A small sound classifier, trained from scratch: activation gelu.
Rows from block 3 of a small sound classifier, named by matrix and row number. Rows with one number belong to one neuron. Each number is 200 + 40 x the weight over its row's rms, rounded and kept within 0 to 999. All counts start at 0. After the name is the row's rms in percent of the matrix's.
After each neuron's rows are labels from the 100 clips, of 14848, where the neuron reaches its highest value: "loudest" is the band of the loudest frequency at the time of the peak. Only what is clearly more common there than usual is listed. The data: simulated sounds of rotating machines with and without faults. In brackets: how many of the 100.
# fc1: MLP up (model.blocks.3.mlp.fc1.weight, 768x384), inputs 256-383
# fc2: MLP down (model.blocks.3.mlp.fc2.weight, 384x768, transposed), outputs 256-383

fc1.527,102,201,160,171,261,288,201,235,216,179,83,112,195,227,197,247,157,188,272,192,184,198,229,236,255,209,213,111,259,177,189,146,233,239,104,217,244,189,205,242,231,263,199,259,223,184,253,110,195,196,149,187,192,182,208,125,198,229,199,199,165,201,193,189,262,236,204,225,192,227,238,217,176,171,252,120,216,169,219,264,188,238,226,249,180,189,191,294,195,174,238,173,156,182,184,195,266,132,156,233,228,185,167,256,86,242,284,153,216,198,201,216,108,177,230,141,192,245,208,249,210,236,217,219,215,177,234,235,175
fc2.527,107,199,175,193,291,200,179,151,264,214,296,145,260,220,187,212,132,227,151,196,179,179,211,221,233,240,121,131,138,176,268,305,189,159,259,210,238,170,169,246,223,147,274,183,218,186,168,200,229,255,260,236,212,234,292,179,180,146,208,276,213,224,213,146,181,172,193,140,224,190,230,276,198,128,188,211,217,241,143,228,169,201,168,170,244,275,175,133,161,174,174,204,202,188,143,217,220,173,261,215,145,269,149,196,197,203,212,217,237,177,157,224,223,214,184,168,163,204,215,243,263,223,212,236,185,221,212,226,169
loudest: 500 to 1000 Hz (52); 1000 to 2000 Hz (35)

fc1.233,107,246,159,219,242,222,218,219,224,162,87,167,200,269,245,232,253,207,166,126,215,148,220,195,206,225,163,245,267,189,146,183,200,197,196,213,214,192,200,199,190,154,206,203,242,136,208,214,179,217,195,196,215,194,258,227,160,255,206,217,217,252,115,180,266,189,176,230,199,188,172,191,201,209,220,125,175,135,232,77,223,274,161,239,206,199,233,170,193,166,207,218,155,126,247,246,230,195,248,196,174,269,225,216,200,193,148,130,267,127,125,141,177,190,198,187,172,275,147,199,156,219,248,192,220,200,143,213,238
fc2.233,110,187,169,213,244,248,187,241,280,238,262,212,183,228,203,271,281,201,165,141,227,175,196,160,216,236,149,239,212,234,192,221,184,283,175,182,220,221,244,200,184,132,195,201,239,180,219,151,170,204,198,179,194,218,224,230,204,174,174,186,227,237,236,198,242,216,209,205,118,225,179,188,207,220,175,204,253,252,154,216,177,132,183,224,219,183,144,164,177,204,230,170,188,184,168,251,292,219,204,144,190,305,155,213,171,229,265,219,149,267,293,206,237,190,175,114,125,201,175,214,177,202,201,95,202,199,235,238,161
loudest: 1000 to 2000 Hz (58)

fc1.40,104,250,189,287,221,155,166,240,157,260,207,208,197,237,217,228,255,218,259,183,164,171,171,214,186,162,222,242,180,180,205,238,150,228,173,199,154,253,213,147,219,195,202,240,190,268,196,257,295,220,258,258,160,209,191,203,190,169,148,149,186,211,206,217,184,194,244,228,222,198,188,212,219,160,281,164,192,206,242,213,216,157,179,180,148,227,242,165,177,205,219,153,187,167,193,254,163,212,237,234,241,238,187,245,192,171,233,221,165,214,304,173,217,168,116,125,206,171,290,230,234,218,110,193,250,197,109,279,212
fc2.40,093,178,225,231,182,165,171,196,247,167,218,207,229,190,274,196,218,296,175,262,264,132,182,148,236,170,152,188,168,232,255,192,131,206,239,233,228,184,226,158,214,181,207,200,183,177,248,199,181,194,250,239,260,221,154,218,247,225,256,220,193,158,130,136,178,206,230,192,182,220,199,251,138,181,226,137,213,169,223,208,267,193,209,181,172,218,170,173,136,189,163,165,193,219,128,141,257,218,213,312,145,217,182,302,225,243,234,285,232,214,195,244,243,164,222,179,252,227,224,203,290,199,173,212,251,195,176,232,184
loudest: 250 to 500 Hz (41)

fc1.392,105,114,192,258,228,205,203,191,201,258,157,199,210,237,237,192,186,240,183,154,249,176,228,265,205,232,181,212,189,169,198,241,235,234,197,183,226,239,229,175,183,179,144,247,255,220,261,211,220,230,180,262,175,217,268,133,159,204,190,176,154,198,198,179,174,186,211,219,223,261,304,206,200,202,206,201,183,177,268,189,178,230,225,124,177,187,262,261,211,185,257,190,234,271,257,223,210,214,248,257,234,207,155,150,248,155,242,196,234,226,229,148,214,226,148,108,291,250,265,227,151,202,167,194,288,174,183,205,202
fc2.392,105,192,232,235,158,179,156,137,127,170,196,198,220,183,210,163,176,235,182,163,238,257,156,215,290,204,212,199,199,222,195,207,171,174,173,132,176,173,224,150,228,169,165,209,271,194,211,141,199,149,230,187,212,229,193,242,235,259,199,196,203,203,205,213,192,228,180,243,261,192,205,182,214,169,258,143,196,175,199,204,254,242,271,244,120,148,163,219,144,284,206,206,199,274,175,183,194,236,267,197,236,179,260,228,169,251,184,136,166,146,226,192,189,188,265,158,167,205,267,205,240,230,253,211,190,209,172,171,261
loudest: 250 to 500 Hz (26)

fc1.41,103,170,201,273,165,265,169,318,148,193,241,186,115,231,181,296,240,222,187,182,260,170,228,163,161,194,149,251,214,194,137,244,173,181,231,206,122,161,158,211,225,245,279,203,258,257,232,215,210,225,205,256,196,180,202,226,184,213,197,211,280,140,150,200,227,151,147,227,281,201,274,238,163,218,327,181,231,230,166,192,176,184,312,246,220,228,170,179,221,182,195,227,214,241,186,206,151,194,161,168,137,169,192,101,153,242,216,235,188,211,318,174,149,234,214,214,250,204,213,255,142,193,183,204,186,235,171,153,139
fc2.41,104,230,135,205,227,140,197,241,196,247,293,178,257,182,208,212,139,295,243,128,198,212,220,213,178,218,160,233,240,191,239,223,209,276,200,240,249,213,145,215,195,178,264,272,215,153,242,231,138,257,267,129,166,194,188,228,180,182,221,135,195,176,251,197,272,224,193,139,238,214,232,196,127,293,234,231,157,255,193,173,249,201,197,254,218,262,151,195,237,172,214,110,139,190,181,213,227,194,227,202,208,265,212,218,106,153,224,231,212,158,138,226,246,170,185,113,214,211,211,174,184,200,157,168,199,216,151,195,169
loudest: 500 to 1000 Hz (66)

fc1.232,099,264,239,151,167,191,191,173,245,237,158,194,175,116,193,226,181,178,198,154,146,196,173,216,191,279,187,254,197,202,135,242,161,133,199,251,143,196,138,153,102,201,171,142,201,195,226,190,221,197,174,256,203,255,172,218,163,195,215,135,317,242,211,213,265,182,156,146,160,109,192,181,93,150,185,237,232,203,248,164,213,159,185,271,179,191,195,136,213,116,195,234,143,221,138,183,209,339,197,247,216,153,252,266,175,252,202,215,163,210,183,209,209,172,221,130,270,213,237,197,164,244,219,133,180,223,171,212,230
fc2.232,098,269,143,201,112,177,224,265,198,246,154,135,222,186,191,198,159,158,140,211,228,215,177,189,236,168,244,189,248,171,187,172,204,168,224,149,142,163,216,243,224,152,106,151,227,277,200,141,273,254,220,172,218,162,208,115,236,247,156,170,254,188,202,246,143,197,212,194,238,197,226,235,212,218,255,216,215,150,201,222,184,209,212,131,124,203,149,277,212,212,205,211,267,191,182,179,149,210,211,261,225,193,180,167,184,158,231,158,116,223,209,195,142,198,217,216,222,165,147,241,169,229,261,229,189,203,209,204,196
loudest: 500 to 1000 Hz (33)

fc1.592,100,242,180,256,162,218,266,216,144,206,222,217,182,237,229,239,238,175,148,240,142,213,181,196,157,205,220,150,221,184,177,206,196,193,179,202,240,275,233,188,226,222,96,278,207,225,242,144,284,191,187,195,201,148,228,182,246,240,147,218,158,261,206,220,201,184,242,216,148,177,256,244,217,193,200,212,198,157,215,203,152,178,199,262,195,197,217,255,174,160,196,193,212,259,265,206,260,124,118,194,268,253,215,258,179,201,160,224,209,153,143,185,124,226,115,194,232,234,221,169,191,259,164,172,163,157,245,178,236
fc2.592,115,212,216,238,213,203,230,188,187,207,180,181,221,185,195,121,194,236,135,210,224,129,167,234,141,214,246,204,223,249,123,113,237,157,158,230,189,250,203,212,173,218,208,254,181,207,275,216,170,219,204,164,142,182,153,239,208,225,248,255,160,202,183,209,231,142,244,120,192,160,164,168,211,212,227,238,206,221,254,145,147,213,225,248,233,150,247,215,247,283,160,201,273,170,233,214,234,196,204,121,215,194,211,158,132,244,171,180,239,222,164,157,183,203,238,233,229,203,251,186,195,164,168,178,190,188,274,208,191
loudest: 2000 to 4000 Hz (27)

fc1.141,104,161,142,167,216,173,216,212,253,187,167,283,247,161,217,209,291,218,252,157,242,148,140,265,240,185,246,222,146,195,241,232,195,187,204,127,201,247,237,112,180,147,208,235,212,243,212,260,246,198,226,293,122,242,193,148,203,118,181,144,171,194,151,182,136,195,152,205,180,170,225,213,248,183,204,205,211,200,251,242,190,242,227,151,187,216,212,226,200,174,232,150,211,236,260,216,207,225,257,221,242,200,175,115,236,143,222,205,243,222,221,179,200,238,159,129,240,257,196,209,145,228,138,243,156,162,119,199,224
fc2.141,112,192,232,206,148,137,218,197,151,192,162,237,220,170,189,97,180,244,177,188,224,234,185,222,224,268,110,135,186,215,210,191,177,212,168,177,151,186,221,204,183,241,214,176,286,280,234,164,175,143,256,183,177,234,148,216,235,265,234,237,191,212,220,232,184,169,189,250,208,163,164,209,177,98,207,138,230,245,175,176,200,212,252,228,172,173,164,181,228,333,180,224,149,290,223,192,123,191,204,185,188,197,166,224,147,206,239,178,181,174,229,192,221,224,201,221,167,227,227,227,283,158,251,215,196,208,229,217,256
loudest: 250 to 500 Hz (36)

fc1.18,100,201,168,211,255,190,161,217,175,237,90,169,273,161,178,164,250,222,261,238,198,208,211,153,174,189,217,197,184,213,182,165,184,184,228,172,198,173,166,184,200,195,164,131,247,229,183,184,196,176,211,145,207,203,182,274,160,175,159,149,234,271,219,192,165,176,254,197,218,175,174,195,179,164,279,192,156,246,266,209,236,195,203,299,230,157,182,187,150,262,262,158,188,203,189,134,275,156,217,247,172,187,161,141,207,280,243,226,177,197,244,224,217,169,143,156,242,187,257,194,213,174,138,167,203,226,198,260,221
fc2.18,099,205,266,242,201,204,225,145,197,208,233,175,179,259,225,143,255,170,191,235,171,230,190,166,204,187,165,193,245,176,232,232,241,281,230,212,173,209,195,342,146,134,160,232,237,183,159,160,209,256,162,259,199,257,246,217,182,202,38,178,299,229,182,240,179,258,155,251,199,192,154,247,222,175,191,145,134,159,232,171,187,261,223,174,127,134,170,250,207,183,176,267,256,162,170,242,160,202,184,230,278,161,197,263,220,184,185,193,140,103,178,158,198,228,169,194,181,230,191,199,205,223,267,230,184,118,215,201,226
loudest: 500 to 1000 Hz (34)

fc1.647,099,226,146,247,248,223,199,214,179,267,155,207,206,127,167,215,244,287,177,216,166,176,169,276,188,203,201,156,160,173,200,239,172,290,178,163,201,181,226,136,92,188,130,214,224,278,178,218,231,246,165,197,164,164,202,175,164,166,192,158,183,178,233,215,190,156,114,191,147,163,182,169,228,185,220,199,167,130,233,262,122,238,217,142,185,179,207,210,199,135,167,147,311,186,273,187,206,214,225,172,221,165,138,192,222,148,208,172,185,216,157,201,238,163,220,157,202,213,172,295,217,210,238,205,235,174,208,206,243
fc2.647,102,206,184,207,172,186,236,178,187,238,210,202,176,164,254,135,229,135,208,156,185,220,290,252,218,207,180,250,184,247,152,247,259,245,254,178,190,143,143,211,182,251,246,245,234,257,177,213,168,188,214,200,223,247,209,200,185,219,255,237,212,193,257,193,167,218,254,213,205,148,180,250,264,203,215,217,242,228,196,228,243,201,168,248,158,118,185,235,170,145,119,189,232,234,193,282,207,160,188,171,181,172,197,126,244,150,232,275,119,247,167,258,210,203,179,135,247,267,176,248,246,224,157,223,217,210,223,250,240
loudest: 250 to 500 Hz (33)

fc1.606,106,223,198,203,242,299,199,233,168,227,170,176,231,197,200,229,232,213,202,212,242,170,137,133,245,169,125,245,224,207,186,173,229,206,192,175,248,161,219,169,250,254,246,191,209,173,195,204,257,207,242,149,160,241,212,251,215,146,176,217,209,199,192,236,250,216,171,180,226,205,242,131,221,115,249,170,233,168,196,202,197,162,226,264,166,171,101,231,224,242,208,196,200,242,144,175,242,223,74,195,189,223,120,166,196,184,269,211,107,164,240,197,120,215,148,118,230,202,231,163,147,200,161,169,193,208,177,249,216
fc2.606,101,256,261,188,149,157,173,209,143,192,147,222,156,279,151,215,270,223,243,209,156,168,184,211,173,271,249,230,241,156,201,160,250,161,184,229,211,235,179,150,169,211,277,198,162,148,176,219,215,211,114,159,234,157,191,234,135,126,204,202,184,160,239,224,218,170,190,207,179,194,184,172,83,271,216,236,129,187,280,202,230,215,161,253,168,247,252,184,264,245,199,168,255,187,202,205,159,211,108,205,214,187,251,150,229,168,157,164,251,208,172,210,193,189,175,294,266,180,306,139,169,152,134,210,199,157,140,227,184
loudest: 500 to 1000 Hz (67)

fc1.318,098,230,243,249,178,191,190,198,241,152,179,111,222,224,194,178,230,258,293,246,194,192,231,152,285,192,183,197,189,89,184,230,140,146,197,146,241,223,196,217,102,252,206,151,195,215,328,166,190,212,234,298,225,254,201,196,185,226,167,206,202,168,180,157,258,114,113,124,218,166,298,170,122,177,194,221,152,226,182,166,170,160,207,286,235,196,175,224,155,125,208,158,142,235,217,215,214,198,152,206,144,202,260,200,134,245,252,169,202,242,162,203,289,89,224,184,196,219,241,232,140,216,221,186,179,235,211,222,214
fc2.318,103,193,231,192,202,203,178,268,193,226,102,140,259,221,184,212,138,150,147,229,244,188,231,273,241,189,237,231,197,170,204,228,221,148,243,213,168,186,178,275,238,146,166,183,285,243,247,210,273,240,219,187,195,167,105,168,210,276,229,205,142,223,236,204,169,158,187,223,281,161,232,223,209,253,234,208,237,166,278,209,185,247,247,155,170,212,154,261,249,248,204,220,252,160,210,142,196,213,223,219,231,136,224,153,149,165,227,169,213,194,198,150,180,184,191,141,220,137,171,235,158,181,295,216,181,254,165,208,211
loudest: 1000 to 2000 Hz (56)